From a checkpoint of a small image autoencoder.
Model: 7.71M parameters, 32-pixel images, encoder arch vit, encoder norm layernorm, encoder activation gelu, encoder moe top_k, encoder num experts 32, encoder patch size [4, 4], encoder width 160, decoder norm batchnorm, decoder activation relu, decoder widths [48, 96, 96].
Training: adamw at rate 0.0011, 7900 steps, batches of 256.
Rows from block 0 of the decoder of a small image autoencoder, named by matrix and row number. Rows with one number belong to one channel. Each number is 128 + 32 x the weight over its row's rms, rounded and kept within 0 to 255. All counts start at 0. After the name is the row's rms in percent of the matrix's.
After each channel's rows are labels from the 100 images, of 14848, where the channel reaches its highest value: "patch colour" is the nearest of a few named colours to the mean colour under the peak. Only what is clearly more common there than usual is listed. The data: abstract colour fields from 500 small random pattern networks. In brackets: how many of the 100, against the usual share in percent.
# convs0: first 3x3 conv (decoder.mid.0.convs.0.weight, 96x96x3x3, each kernel summed), inputs 0-95
# convs1: second 3x3 conv (decoder.mid.0.convs.1.weight, 96x96x3x3, transposed, each kernel summed), outputs 0-95

convs0.89 092 [105 108 105  57 145 126  49 132 115 167  98 107  92 145 169 101  51 154 150 142 171 134  53 149 132 102 149 127 100 103 157 144  59 102 107 209 176  84  84 161 121 133 148 142 108 158 124 128 153 138 135 163 158 123  97  78  84 156 129 190 173 104 100 102 141 116 112 157  69 139 109 164  82 106 163 132 128 117  96 131  93  89 153 117 157 109 122 146 130  86 155  91 132 123 114 137]
convs1.89 104 [116 145 117 118 106  86 255 153 141 123 116 146 133 139 128 104 188 136 149 156 147 133 113 108 119 124  87 123  75 119 123 144  94 109 140 128 154 137 123 167 141 131 128 181 156 118 110 134 147  98  92  93  91 115 111  86 106 100 107 122 109 123 109 171 134 142 139 134 148 183 142 139 101 159 135  69 113 122 172 126 166 134  98 186 134  95 208 117  19 157  57 139  97  99 104  92]
patch colour: brown (34 vs 8.8)

convs0.6 062 [104 167  96 104 158 101  92 134 118 188 180 162  93 181 105 141 129  98 115 167 116 137  76 134 139 130 101 102 119  80 116 179 154 116 142 124 129 108 111 131 118 116 156 135  66 121 114  97 127 143 161 178 143 162  87 118  88 114 161 135 128 100 110 151 134 160 121 131 120 132 133  91 139 121 121  93 155 193 138  93  56 104 187  87 132  62 208 192  94 140  97  83  95 118  55 107]
convs1.6 102 [109 151 116 119 155  85 173 131 137 178 107  97 122 153 135 104 137 127 165 140  83 139 116 103 171  75 120 141 156 122 113 145 101 169 161 133 115 119 134 147 149  89 136 160 185 151 165 109 142 116 126 109 141 142 113  86 119 112 147 133  92 134 104 112 137 108 136 174 109 173 110 148 130 155 140 112 134 136 179 135 138  89 115 156 134  93 178 154   0 135  54 140 106 130 153 109]
patch colour: green (46 vs 11.2)

convs0.23 105 [130 130  93 177 171  49  66 129 142 110 115 106 184 152 151 113  93  72 166 115 155 112 121 174 142 152 158 142 139 183 131  96 167 117  74 120 164 136 163 132 168 156 154  92 102 130  97 175 150 160 123 112 140  75 172 112  96 145 143 104 118 132 140 126 146 109 147 219 206  87 107 130 134 152 130 142 156 154 124 114 179  86 108 119 126 180  98  49 115 120 130 170 137 150 116 142]
convs1.23 121 [146  77 165 144 106 206 140 109  81 116 106  88 137 125 113 179 217 146 124 130 103 140 171 127 143  38 114 129 110  86 124 138 159  93  89 125 150 135 134  90  65 118 134 132 151 112 167 101 112 158 149 184 137 130 155 141 150 138 144 129 163 146 119 100 114 131 146 107 114 222 132 104 105 115 124 124 135 187 129 105 120 185 182 165 185 157 108 172 164 151 135  98  80 159 148 117]
patch colour: grey (64 vs 32.6)

convs0.5 113 [167  33  93 145 131 100  99 155 115 101 120 133 108  83 137 111 132 134 101 140 112 140 180 122 114 117 101 128 169 110 126  88  66 160  40 122  98 163 148 150 138  72 137 138 112 127  98 182 120 109 137  81 131 140 146 136 105  45 123 117  87 147 165 111  88  51 111 126 135 127 119 133 120 113 147 140 100 117 155  90 107 147 107  46  94 154 188  82 143  85 133 130  73 117  95 126]
convs1.5 081 [117 167 111 105 120 114  57 104 139 136  74  89 132 131 143 136 115 159 199  91 120 185 152 143 143 137 145 155 136 139  59 171 156 128 170 149 142 150 163 112 123 120  96 202 156 126 136 111 164 145 122  44 144 167  97  94  98 144 140 155 133 150 101 159 146 212 129 104  83 110 173  93 134 148 125 182 119 112 132 164 133 142 143 170 189  95 142  53 144 127 156 101 110  97 153 147]
patch colour: green (27 vs 11.2)

convs0.91 089 [131 125 119 172 166 191 142 155 122 134 157 142 141 109 129 138  85  92 158 110 121 109 188 186  63 160 105 162 123 150 141 109  80  75 141 112 137 130 131 126 144  81 114 158 135 100 160  99  71 135 145  35 119 149 117 126  80 121 173 156 139 138 146  56 122 133 125 101 119  82 135  77 162  98  93 136 148 137 159 171 177 174 121  63  84 153 125  95 120 160 103  99 138  58 129 108]
convs1.91 069 [146 154 194 130  81 114 108  45  64 135 119  95  78 131 108 119 113 130 146 132 120 178 159  97 128 117  92 145 143 135 217 118 100 173 129 155 135 124 118 124 135 140 141 116 194 105 144 109 108 106 124 117 111 143 153 152  94 115 120  92 121  84 164 130 155 120 100 141 110 132 100 144 102 138  73  83 109 184 118 130  75 191 174 138 125 180 116 157 130  61 168 112  55 163 186 128]
patch colour: pink (28 vs 8.6)

convs0.66 132 [ 96 130  89 166 173 138 143 149 123  87 120 144 118 106 121 166 179 140 100  56  88 105 154 118 146 154  89 100 131 153 121 136 122 192  93  75  99 157 156  99 181  39 124  84  82 145 150 133 144 119 127  90 108 122 139 210 151 130 148  70  72 159 173  95 121 141  99 146 130  97 115 143 166 109 103 138 109  95 157  82 145 195 127  95 188  95  80 148 139 139 124 106 113 121 119 109]
convs1.66 133 [103  66 133  91 111  78 138  65 135 168 104 131 124 117 134  88 127 171 148 172 126 149 113 122 185 183 112 143 136 122 143 126 118 215 120 179 173 146 140 106 137 162 147 178 190 135 126 134 139 104 133 117 105 132 116 162 160  82 138 140  92 112 127 131 159 118 132 152  95 210 125 116 213 144 148 177 142 179 118 148 124  91  92 129 107 105 152 112  36 108  91 122 144 122 169 106]
patch colour: green (29 vs 11.2)

convs0.13 120 [137  93  95  99 131 123  77  76 141 169 117 114  74 170 101 142 140  97 121 147  75 105  97  96 152  80 150 126 127  73 139 125  79  77 132 166 186 113 121 209 115 132 123 152 109 168 159 131 140 105 112 137 137 128 112  56 123 146 100 161 177 105 163 143 131 107  67 162  30 157 125 120 101  98 104 101 128  76 109 119 135  47 115  94 155 128 155 161 144 128 121 104 164 117 122 137]
convs1.13 090 [121 141  41 137  84 105 188 214 173 163 119 135 158 133 129 118 120 149 103 228  96 112 114 133  76 178 130 120  82  98 120 129 128 153 119 119 103 139 113 148 132 110 131 164 156 160  84 113 141  79 120 117 160 102  91 101 100 112 119 174 155 144 117 152 113 164 143 131 148 183 125 137 149 137 123 131 125 139 165 149 103 127 103 134 145  98 170 156  20 152  92 129 156 138  61 105]
patch colour: purple (73 vs 12.6)

convs0.60 094 [ 92  98 105  85 146  85 101  83 101 125  65 134 162 133 164 124 156 106 112 144 135 127 101 105 135 177 142 150 153  89  46 162  98 170  82 103 141 108 152 114  87 108  36 165 118 143 101 158 150 134 169 182 109 110 105 135 144 165 137  64 105 154 125 153 133 117  60 111 108 167 125 142 129 102 149  65  88 173 122 133  96  94 144 125 112 134 174  60 131 133 111 146  81  84 147 142]
convs1.60 080 [128  92  93  67 117 171 219 111 197  91 128 135 137 117 145 178 132 123 124  53 112 101 145 149 120  84 176 117 153 122  68 120 130 138 148 126 137 175 124 148  63 162  89 112 185 114 114 138  94 128 185 108 139 117  95 128 129 155  98  56 103 148 152 105 124 112 120 137 111  67 177 118 143 180 144 173 135 113 146 162 165 106 174 127  70 132 131 161 130 173 116 155 124 107 103 104]
patch colour: blue (65 vs 7.2)

convs0.85 100 [111 101 103 156 130 100 145 143 119  93 158 193 121  69 118 115 155  86 117 126 109 145 199 112 133  93 158 107  93  88 120 138 161 126  72  75 128 152  70 129  93 152 111  96 149 164 140 115 138 114 106  73 130  80  78 107 219 124  90 161  92 100 140 166 185 120 148 108 177  66 121 102 123 116 133 145  66 103 146  95 166 158 117 174 118  75 112 120 140 102 140 124  81 133 172 128]
convs1.85 075 [145  71 100 131 128 135 111 113 173  91 159 138 127 133 133 138 135 114 159 113 116 130 132 156 142  52 147 148 206 158  70  93 150 127 132 144 109 114 113  96  80  98 157  83 133 178 159  92  49 171 160 171 199 146 157 160 131 205 134  85 134 115 168  84 100  92 129 134 106 112 121 129 120 118  98 159 142 135  99  98 154  97 139 125 119 155 115 188  95 118 193 104 152 100  66 143]
patch colour: pink (29 vs 8.6)

convs0.19 103 [ 90 117 106 102 180 159  88 156  99  96 101 161  98  79 106 156 131 107 124  82 136  74 104 136 119 156 103 109 110 207 130 147 113 136  99 132  87 113 129 107 149 137 106  50 146  71 161 130  84 116  83 111 137 142 102 160 125 108 121  95 138 123 128  91 125 117  97 202 126 125 144  96 133  85 130 109  93  89 119  81 141 149 141  73 194 136 130 147 110  98  91  30 157  95 112  69]
convs1.19 092 [124 108 156 106 142 152  79 125 138 174  94  93 132 124 118 187 133 158 136 154 145 190 109 135 117 133 102 149  82 122 180 136 131 111 142 116 128 112 129  95 153 136 127 181 115 107  84 139 151 108 156 153 125 187 108 120 161  87 131 136 141 104 106 125 146 169 140 167 110 244 128  76 136 114 131 134 147 246 158 120 168 151 121  97 158 108  82 133  78 113 160 114  76 131 204 125]
patch colour: green (36 vs 11.2)

convs0.48 097 [ 69 100 124 138 152 104  93  55 121 100 106 106 141  86 111 148  67  38 132  92  87 140 105 139 132  92 146 155  88 136 113 185  95 110  45 118  68 150 127  83  93  63  75  79 133 161 100 182 132  94  99 123 128 142 149  93 134 116 102 126  94 131 122  83 138 120 125 121 122 129  84 118 111 135 169 130 120  69 138 135 132  84  98 123 101 150 126  97 125 101 151 130 132 118  77 187]
convs1.48 093 [136 111 116 127 106  47  63 108 123 103 111 129 119 135 115 166 169 122 162  42 129 211 188 116 131  87 116 125 136 105 166 106 121 114 185 101 131 128 138 140 100 141 107 125 177 135  88  84 132 126 159  68 166  95 146 145  86 138  95 104 176 137 153 140 126 194 130 117 111 116 126  85  30 155  84 114 120 177  99  95 119 137 122 163 139 144 109 168 162 132 148 123  83 135 129 103]
patch colour: pink (29 vs 8.6)

convs0.92 117 [129 120 149 145 176  89  86  95 161 139 123 114  88 154 105 112 158 160 130 175 140 151  66  79  75 114 148  64 123  71 149  99  38  50  91 147 190 153 171 189 101  98 136 135 103  92 113 129 147 157 149 113 159 112 126 113 122 144 149 108 143  92 176 149 126  99 127 177  93 150 122 152  88 103 138 108  85 114 119  91  92 123 162 137 157  78 126 108 160  81 125 164 164 106 126 110]
convs1.92 113 [ 79 126 126 113 101 112 202 137 136 109  95 146 143  87 147  99  69  68 132 111 116  86 125 145 151 101 118 104 118 125  87 100 110 195 188 122  87 168 119 133 102 160 162 200 125 145 120 123 139 131  80 148 168 141 117 116 122 121 133 121 163 143 109 154  99 185 110 138 133 146 135 176 116 152  97 153 125 160 155 150 145 130 113 132 142 130 167  30  89 140 142 163 184  87  26 113]
patch colour: blue (30 vs 7.2)

convs0.44 097 [131  81 111 123 191 118 158 134  95 107 135 199 165 103 143 173 136 135 156 115 125 123 114  77 131 117 176 164 160  91 143 212 146  88 102 107 101 171 145 114  95 125 114 150 169 153 137 173 138 108 101 161 111 106 165  60 165  78 153 112 143 139 129 129 114 126 142  54 102 235 130  94 126 128 169 105 134 123 167 132 125 186  99 145 122 162  83  96 125 122 164 166 101 108 132 152]
convs1.44 115 [189 148  82 112 161 145  35  94 129 129 147  67 116 125 108 199 122  99  98 167 145 109 135 192 153 148 126 128 105 149 144 113 120  82  97 108 148 146 116 126 152 148 116  92  62 111 136 132 163  83 167 129 139 105 123 113 134 144 109 107 158 130 145 110  94 121 163 166 113 110 104 103 163 143 118 166 142 215 167 168 175  88 145 135 157 141 107 123 223 111 184 104 128 115 172 105]
patch colour: grey (60 vs 32.6)

convs0.78 087 [177 232 157 116 158 163 150 154 144 108 138 102 112 126 126 108 161 173 102 108 112 134 164 179 103 159 137 109 162 130 118 127 172 117 135 102 115 128  87 122 152  93 118 137 158  82 127 135 134  97 152 105 123  87 137 171 127 135 143 129  34 133 133 119 100 176 151  87 190 129  58 141 115 107  60 123  52 149 113 167 164 160 183 105 151 111 151 109 151 157  85  75  99 123 145 113]
convs1.78 094 [ 69  91 188 117 117 156 152  58  91 154 127  93  97 121 135 150  99 130 144  93 150 127 134  87 120  49 120 113 155 176 129 135 111 163 139 140 153 113 104  85 104 157 161 159  86 134 138 128  95 154 148 195 144 168 185 130 165 144 158  31 103 139 156 114 199 141  89 172  75 122 120 131 137 127 103 141 147 173  88 149 131 131 156  82  93 162  91  91 163 115 149 135 128 154 122 157]
patch colour: pink (26 vs 8.6)

convs0.18 098 [ 93 121  88  96 122  87 146 135 107  73 115 117 117 103 111 101  82  92 104  46 101 109  95  78 118 122  65 119 131 185 145 136 121  95  75  73 145 162 109  96  97  77 110 103 123 140  46  79 142  94  54 106  93 118 157 129 120  61 131  90 109 125 109  99 120 105  95 108  76 103  91 138  82 119 117  76 119 110 146 145 126 190 111 133  86 136 154  98 100 110 146 134 114 116 138 146]
convs1.18 089 [185 120 177 137 155 123  28 196 133  99 152 110 138  95 108 111 156 128  95 174 109  92 124 163  96 154 131  86  82 121 138 128 136 122  76 128 106 140 135  99  84 139 102 152 110 134 100 122 163 108 179  77  97  63 123 127 151 191  78 123 166 118  82 141 159 103 145 158 144 141 120  91 110 102 140 170 108 127 153  94 152 142 120 171  76 105 131 217  90 152 168 117  91 145 125 139]
patch colour: pink (37 vs 8.6); purple (35 vs 12.6)

convs0.21 091 [160 157 115 102 130 116 129 139 176 111 161 190 127 111 118 108 143 147  88 149 136 132  96  81 133 141  81 165  75 127 132 108 131 125 142 132  78  47 103 115  95 144 178 122 166  87 123 138 126 102 143 188 123 106  88 123 141 127  96 180  99 112 141 161 124 139 138 113 112 155 113 142  64  96  83 176  74 128  65 130 136  83 121 152 178  92 123 200 175 109 120  75 148 184 199 124]
convs1.21 089 [176  97  77 149 150 184 152 171 117 143 129 129 147 122 159 188 202  93 137 140 135  54  97 134 119 230 157 119 127 117  75 120 143 170 117 116 155 126 112 108 169 106  96  87 197 107 122 129 117 128 173 117 114 116 145  96 140 140 113 121 140 144 121  91 121 150 146 108 108  46 149 125 188 164 134 100 131  73 136  75 122  81 123  96  66 161 129 137 125 128 114 162 145  97  99 142]
patch colour: cyan (82 vs 8.4)

convs0.54 081 [141 119 112 154 151 143 172  93  96 137 132 142  88  91 116 142 182 175 186 116 113 125 139  73 126 121 122 167 103  91 164 157  81 148 140 185 118 122  76 123 144 142 133  99 173 153 130 115 107 114 172  91 115  99 140 154 188  88  82 119 105 124 120 115  76 125 134 149 146 119 157 119 159 137  56  71 133 101 105 118 166 142 110  93 177  54 155 162 119  92 124  78 141 137 172  31]
convs1.54 100 [146  61 118 117 123 227  91  87 219 129 124 127 136 118 150  76 100  56 139 121 155 148 135 150 148 193 128 150 183 149 105 143 130 140 165 118 104 128 121 122  77 169 123 131 153 120 125 114 129 146 124 128 147 149 131 143 113 166 146 144 178 147 166 103 156 128  87 145  99 155 126  98 127 152 102 176 150 161 118 150 127 148 150  96 163 144 120 144 199 115 211 137 162 122  41 133]
patch colour: pink (42 vs 8.6)

convs0.34 090 [127 109 130  87 109 197 122 122  86 167  95 128 158 117  97 116 127 101 145 100 130 170 176 161 138 108 172 139 136 148 137 131 155 191 100 166  96  56 122 108 156 171 149 143 136 113 172  61 145 187 154 189 119 138  85 133  95 154 126 116 113  96 142 154 110 141  87 144 150  79 162 129 123  73 148 151 107 130 122 108 141  95 151 197 136 108  59 117 173 167 105  66 179 103 138  83]
convs1.34 079 [143 192 174 145 148 224 158 103 202 117 118 156 139 104 140  77 161  91 154 132 164 137 137  97 200 127 108 110 167 126  79 141 131  88 123 122 135 142 117 126 109 143 158 144 129 123 145 105 100 122  77  98 119 158 137 120 143 125 135 150 180 134 153 108 132 100 116 127 130 149  90 130  61 141  72 126 133  84 143  84 131 149  56 124 126 126 144 128 201 171 120 105 111 117  25  99]
patch colour: pink (38 vs 8.6)

convs0.90 107 [136 140 104 177 140 135 137 134 123 147 156 143  46 100 117 144 181 145  99 139 110 143  98 125  81 115 131  18 134  72 148 143 127 139 161 118 135  81 110 170 128 150 108 109 107  71 117  70 104 170 158 188 142 145  75 132 130 134 112 116 136 126  74  77 127 102 114 151 154 134 142 134 134 118 119 109  56 198 114  99 153 183 130 168 132  93  95 171 117 101 130  81 105 125 160  71]
convs1.90 082 [ 69  69 118 142 104  43 133 147 158 150  91 123 124 145 152  68  85 129 129 146 147  98 113  80 148 141 143 171 187 151 100 140 105 183 134 150 118 108 139 136 163 131 122 190 128 131 149 108 109 142 156 138 121 178 159 118 144 110 143 121 156 156 207 146 102 110  93  95  51 161 149 169 125 155 146 177 125 159  98 123 140 143 118 106 205 123 132 127  59 130  84 154 151 170  90 169]
patch colour: green (73 vs 11.2)

convs0.83 101 [139 141  95 175  65 125 149 134  70  98 162 179 123 142  92 106  84  83 163 155 155 103  91 187  97 122 143  93 137 174 135  75 177 109 145 166 102 119 130 112 169 137 188  93 154 120  91 107  90 178 138 138 156  77 140 113 142 158 159 142 146  73  96 120 166  76 122  64 124 110  98 160 142 129 118 129 158 193 114 147 201 157 144 160 147 101  89 144 102 131 112 156  93 161 142 151]
convs1.83 106 [ 71 162 104 132 145 162 194 161 155  98 111 115 146 133 159  82 105 142  84  67  67 124 110 102 132  55 133 113  97  79 109 107 144 101 128  97 122 135 125 131 125 122 162 164  91 115 193 123  99 126 139 173 128 124 130 129 124 165 136 109  76 117  90 113  72 161 114 138 140 237  90 144 145 152 136  89 141 180 137 134 195 109 122 150 134 130 113 135  51 129  59 137 143 123 133 134]
patch colour: purple (41 vs 12.6); blue (28 vs 7.2)

convs0.52 109 [120 122  74 152 123  98 151 133 153 104 147 179 112 179  94  77 106 115 154 137 132 100 115 115 129 143 123 143 136 164  92  82 151 126 133  57 125 154 151 149 141  46 114 137 141 109  79 137 129  73  94 101 105  62 142 156  72 110 133  91 127 127 173 104 134 126 159  54 102 121  69  83 162 154 116 120  67 173 109 100 144 124  97 138 108 131 147  77 100 187 121 140  76  77 113  76]
convs1.52 079 [ 67 115 149 120 126 143  50 158 118 117  90  73 103 149 166 169 112 150 153 123  84 109 141 150 144  85 177 142 171 129 112 153 141 139  99 127 117 128 112  81 130  58 157 142 121 125  82 117 117 202 204 125 193 161 172 143  98 139 145 144 120  97 135  80 125 186 155 151 123  97 128 154  80 133 126 107 196 121 162 164 159 125 130  96 164 157 115  81 133 120 108 144 150 162 149 195]
patch colour: cyan (26 vs 8.4)

convs0.53 082 [ 62 153 115 145 149 121  91 148 136 161 145 172 121 112 131 150  86 174 116 109 164 149 112  93 141  97 108 114 120 138  54 109 102  59 129 131 132 131 142 116  87 100 162  84  93 127  90 151  90 140 103 142 117 124 109  99  64  97 129  94 160 123  89  77  74 100 105 103  47 111 113  93 102 180  84 131 170 172 165 122  88 169  94  95 111 166 129  64 117 120 171 136 131  77 125 169]
convs1.53 087 [128 145 219 116 149  71 195 177 100  95 135 106 150 129 122  89 154 117 115 195 126  75  96  76  73 194 114 135  98 124 142 116 121 141 108 145 115 150 132 132 149 156 128 135 192 122 117 157  78  99 166  89  92  82 117 128 150 208 116  98 149 145  86 155 162  97 144 146 120 127 176 132 114 136 174 144 122 125 182 158 125 114 177 158  71  93 106 122  91 119 111 160 103 109 106 111]
patch colour: green (28 vs 11.2)

convs0.20 080 [ 96 125 108 168 126 104 174 153 153  64 147 136 116  56 129 125 129  96 109  87  78 133  83 117 119 110 127 162 147 149 109 111 144 156  71  97  81 122 129 128 150  83  84 117 124 111  83 129 133 190  99  84 124 105 175 164 146 155 166  62 100 141 122 135 155 101 126  90 167 103  93 138  77  90 112 158 123  79 148  98 141 205  97  80 177  89 116 100 195 121 131 147 113  89  86 136]
convs1.20 109 [160  75 108 104 104 115  65  88 128 143 112 117 115 126 130  97 160 150 120 114 104 158 162 138 131 170  80 125 126  90 165 113 114 128 115 148 170 124 122  68  94 193 130  91 168 115 124 108 122 122 177  71 117 130  81 138 144 122 110 147 123 103  97 124 123 141 134 169  92 195 144  64 143 142 104 131 115 182 154 139  78 134 120 162  60 121 117 173  15 111 186 122  91 121 161  91]
patch colour: grey (64 vs 32.6)

convs0.62 086 [162 161 124 139 141  58 118 148 167  59 104  81 187 128 207 148 123 130  99  86 169 157 146  95 128 119 129 157 116 134  89 169 135 136 157 177 141 117 146 111  59  44 122 112 112 140 127 140 148 141 119 137 106  97 143 107 165 122 142 110  33 130 138  98  94 138  97 104 130 143 131 166 107  77 108  93 101  96  84 111 153 140 150 128 141 106 131 112 114 119  57 185 179  84 137 133]
convs1.62 114 [188 169 124 136 118 201  57  90 111 157 119 153 119 117 103 222 152 125  99 113 159  95 121 116 113 204 107 100 101  98 154 131 141 112 114  97 133 111 107  85 150 154 130  81 125 126 129 110 149 129 109 119 121 112 108 160 145 136 117 155 213  92 150 126 119 171 137 128  91 111 108 112  91 133 122 105 135 118 180  65  92 179  60 118 105 135 124 130 201 122 205 126 158 125 144 109]
patch colour: brown (36 vs 8.8)

convs0.25 105 [109 151 142  92  96  64  68 108 153 108  99  32 187 159 173 125 112  83  90 106 121  63 128 135 145 192 102 147 127 136 124  67 129 143 109 131 165 108 136 143 142 133 134 151 107  94  85 193 155 120 129 117  89  89 163 124  94 132 124  96  94 125 105 128 101 102 109 179 136 100 126 139 141 142 133 128 130 164 115 179 153  59  85  48 151 147 138 111  92 173 145 119 132  86 105 157]
convs1.25 088 [129 160 165 111 114 180 162 133  87 163 110  81 129 112 136 183 122 139  79 163 117 119 147 100  88  66 117 127  51  97 124 149 140 137  92 123 175 166 115  90  55 137 114 150 147 126 119 120 135 115 151 140 116 133 106 118 140  82 104 115 197 153 116 152 182 162 137 118 120 158 179 131  89 121 128 124 108 147 170 166 126 245 174 129 133  98  73 131 192 151 150 108 101 155 130 111]
patch colour: brown (25 vs 8.8)

convs0.75 165 [115 115 123 116 128 116 121 132 112 148 129 115  95  80  96 117  97 128  66 124 110 138  80 142   0 128 108  96 119 144 137 168  26 107  81 117 125 152 123  87 131 135 105 163 164 136  91  67  76  87  96 128 102 145 126  99 129 121 128 112 159 108 119  78 120 102 104 119 110 136 122 114 106 100 122  81 116 147 136  95 126 133 109 123  71 123 138  62 103  69 143 114 108 119 113  95]
convs1.75 102 [118 123 125 146 113  68 113 112 156  64 117 111 111 102 106  97 150 140 172 161 138 161 149 152 150  89 130 151 134 139 102 142 145 147 156 124 105 177 148 170  77 103  74 153 121 129  95 100 153 136 112 134 214 105 128 112  91  86  93 122 146 160 104 105  71 197 160 125 117 103 134  61 110 121  96 186 123  96 132 202 145 122 114 164 197 128 155 115 173 151 177  97  96 161 191 134]
patch colour: white (31 vs 1.1); yellow (31 vs 3.4)

convs0.29 087 [117 125  73  80 135  67 173 187 121 105 124 113  53  88 139 129 132 145 134 157 127 160 157 132 117 117 143 170 106 129 113 123 126 114 177 146  88 110  87 128 125  93 162  60 150  74  69 129  73 109 144 145  71 114 114 138 148 165 165 123  56 147  67  96  97 133  99 133  76 167 144 106 131 114 145 141 127 152 115 142 131 159  89  48 166  73 105 117 103 130 101 140 130 147 188 132]
convs1.29 106 [134 114  79 156 129 139  66 133 122 169 106 138 107 123 111 128 174 159 135 174 156 125 122 136 148 235 102 126 122  90 168 152 143 118 137 158 114 106 131  82 172 147 116 100 152 122 161 118 130 132 130 130  87 151 112 139 122 142 132 242 188  84 145 134  89 166 139 157 109 182 108  95 190 130 113 115 124 145 112  79 108 147 113 112  95 131 118 144  85  96 228 107 175 109 141 139]
patch colour: green (30 vs 11.2)

convs0.0 085 [149 138 146 184 208 168 142 153 116 150 158 196 148 133 120 162 140 132 162 125 137 146 148  63 143  99 112 170 195  96  99 171 143 126 130 102  73 157 152  86 113 107 119 177 146 133 154 131 133 193 118 146 105 157 166 101 181  80 148 117 141 172 123 123 131 175 194  56 122 217 120 114 127  91 139  95 136 138 147 165 123 161 116 160  99 151 150 118 137 122 123 141 115 180  97 132]
convs1.0 118 [139 208  58 101 143  84  72  27 110 134 148 141 116 147 113 159 130 124 102 128 155 120 151 161 139 168 107 155 130 146 141 114 133  79 136 113 141  74 158 135 188 140 116  47  92 119 153 124 164  95 134  60 134  81 121 142 111 161 125 106 163 103 161 146  73 111 123 158 110  99 115 146  79 152 108 159 126 207 101 146 114  89 123 120 142 146 113 118 162 118 198 123 137 121 152 108]
patch colour: grey (61 vs 32.6)

convs0.10 094 [207 130 162 171 127 126  98 147 129 111 152  60 165 141  57 153 140 105 121 162 183 129  73 121 140  77  62 140 169 109 109  76 121 140 139 143 135  69 130  62 104 125 134  92 108 102 159  97 118 143  85 116 137  85  97  74 157 127 132 136 133  86 130 160 167 142 122 155 146  66 114 142 170  85 113 132 127 136 179 101 142  97 115 110 147  92 116 162 139 143  45 102 146 131  99  85]
convs1.10 092 [ 96 193 111 129 115 170  71  66 172 193 127  99 135 140 123 147  88 118 150  98 129 128 133 132  87  90 119 154 150 112 134 156 164  93 140  97 143 101 147  84 131 140 230 143 101  93 138 132  99 112 134 187 154 148 130 163 159 182 151 136  98 146 130  98 119 141 121 148 121 199  90  85 107 122  61 102 155 127 139 141  93 132  26  95 135 151  87 107 127 162 133 113 139 103 109 101]
patch colour: brown (27 vs 8.8)

convs0.63 075 [114 143  87 129 158 114 103 106  46 113 122 175 184 169 144 133  70 143 154  96  81  58 131 125 111 138 172  90 104 111 153  94 172 156  90  91 107 139 140 115 147  85  59 135 121 135 180 137  82 103  96  88  95  71 167 127  80 116 127  19 176 111 148 142 112 150 112 113 125 158 138 117 111 128 128  88  92 171 118 137 127  97 138 149 116  78  88 117 155 154 130 118 111 135 147 107]
convs1.63 107 [169 105  61 148 135 219  78  89 121 111 136  56 104 133 131 209 141 168 125 126 118 151 147 158 156 104 140 109 148 143 167 111 104 154  68 101 162 120 111 130 109 153 133  54 113 114 115 120 132 105 156 210 135 149 154 144 127 110 105 145 108 129 120  46 112 197 138 126 119  87 110 128 180 133 111 135 135 144 121 131 135 121 145 123  84 158 147 126 156 112 135 139 118 112 228 132]
patch colour: grey (63 vs 32.6)

convs0.49 108 [145 164 132  91  92 136  78 151 173 154 127  89 139 158 144 105 120 134 102 142 119 144 174 171 161 117 119 119 136 129 152  59 137 128 176 203 201  93 103 178 159 152 169 100  73  99 143 114 128 167 155  99 147 103 136 133 104 165 109 142 128 123 147 137 129 124 141 227 138  89 178 164 145 123 106 140 138 122  66 123 184  97 172 124 161  96 120 158 126 116  97 165 192 103 154  80]
convs1.49 115 [129 194 121 146 123 227 171 160 127 154  98 150 148 125 110 151 187 121 122 144 110 118 133 114 117 179  83 117  60 101 103 160 143 102 101 137 102 141 153 107 137 115 124 139 188 132 174 107 157 118  87 132 102  88 110 148 121  78 132 216 227 147 111 137 133 119 131 122 147 228 121 145 108 146  99 132 127 110 155 101  75 156  98 159 171 114 131 124 137 149 138 112 128 144  96 103]
patch colour: grey (69 vs 32.6)

convs0.35 141 [ 90 115 120  90  83 176 150 146 129 157 134 165  45 140  98 119 166 170 130  85 109 118 124 166  83 157 113  77 107 114 133 140  67 152 129 121 138 115 110  88 169 113  34 136 131 113 185  81 100  81 159 105 107 169  88 138 124  99 111 131 163 134  98 139 153 124  42 150 118 165 159  79 166 157 110 130  93 126 102 135 157 156 143 129 161 132 113 119 134  73 134  76 130  69 144 103]
convs1.35 105 [123 162 165 134 127 167 236 134 159 118 134 126 121 124  76 116 128 150 148 211 167 142 109  98 152 178 141 115  98 146 123 132 122 111  86 148 144 124 154 179 152  92 127 121 139 161 140 120 118  89  93 157 116 129 122 136 128 116 118 149 114 113 144 110 154 115 143  66 177  94 106 135 209 147 156 210 126 129 119 143 126 123  92 129 138  98 152 161 248 142 116  89 166 166 154 149]
patch colour: purple (30 vs 12.6)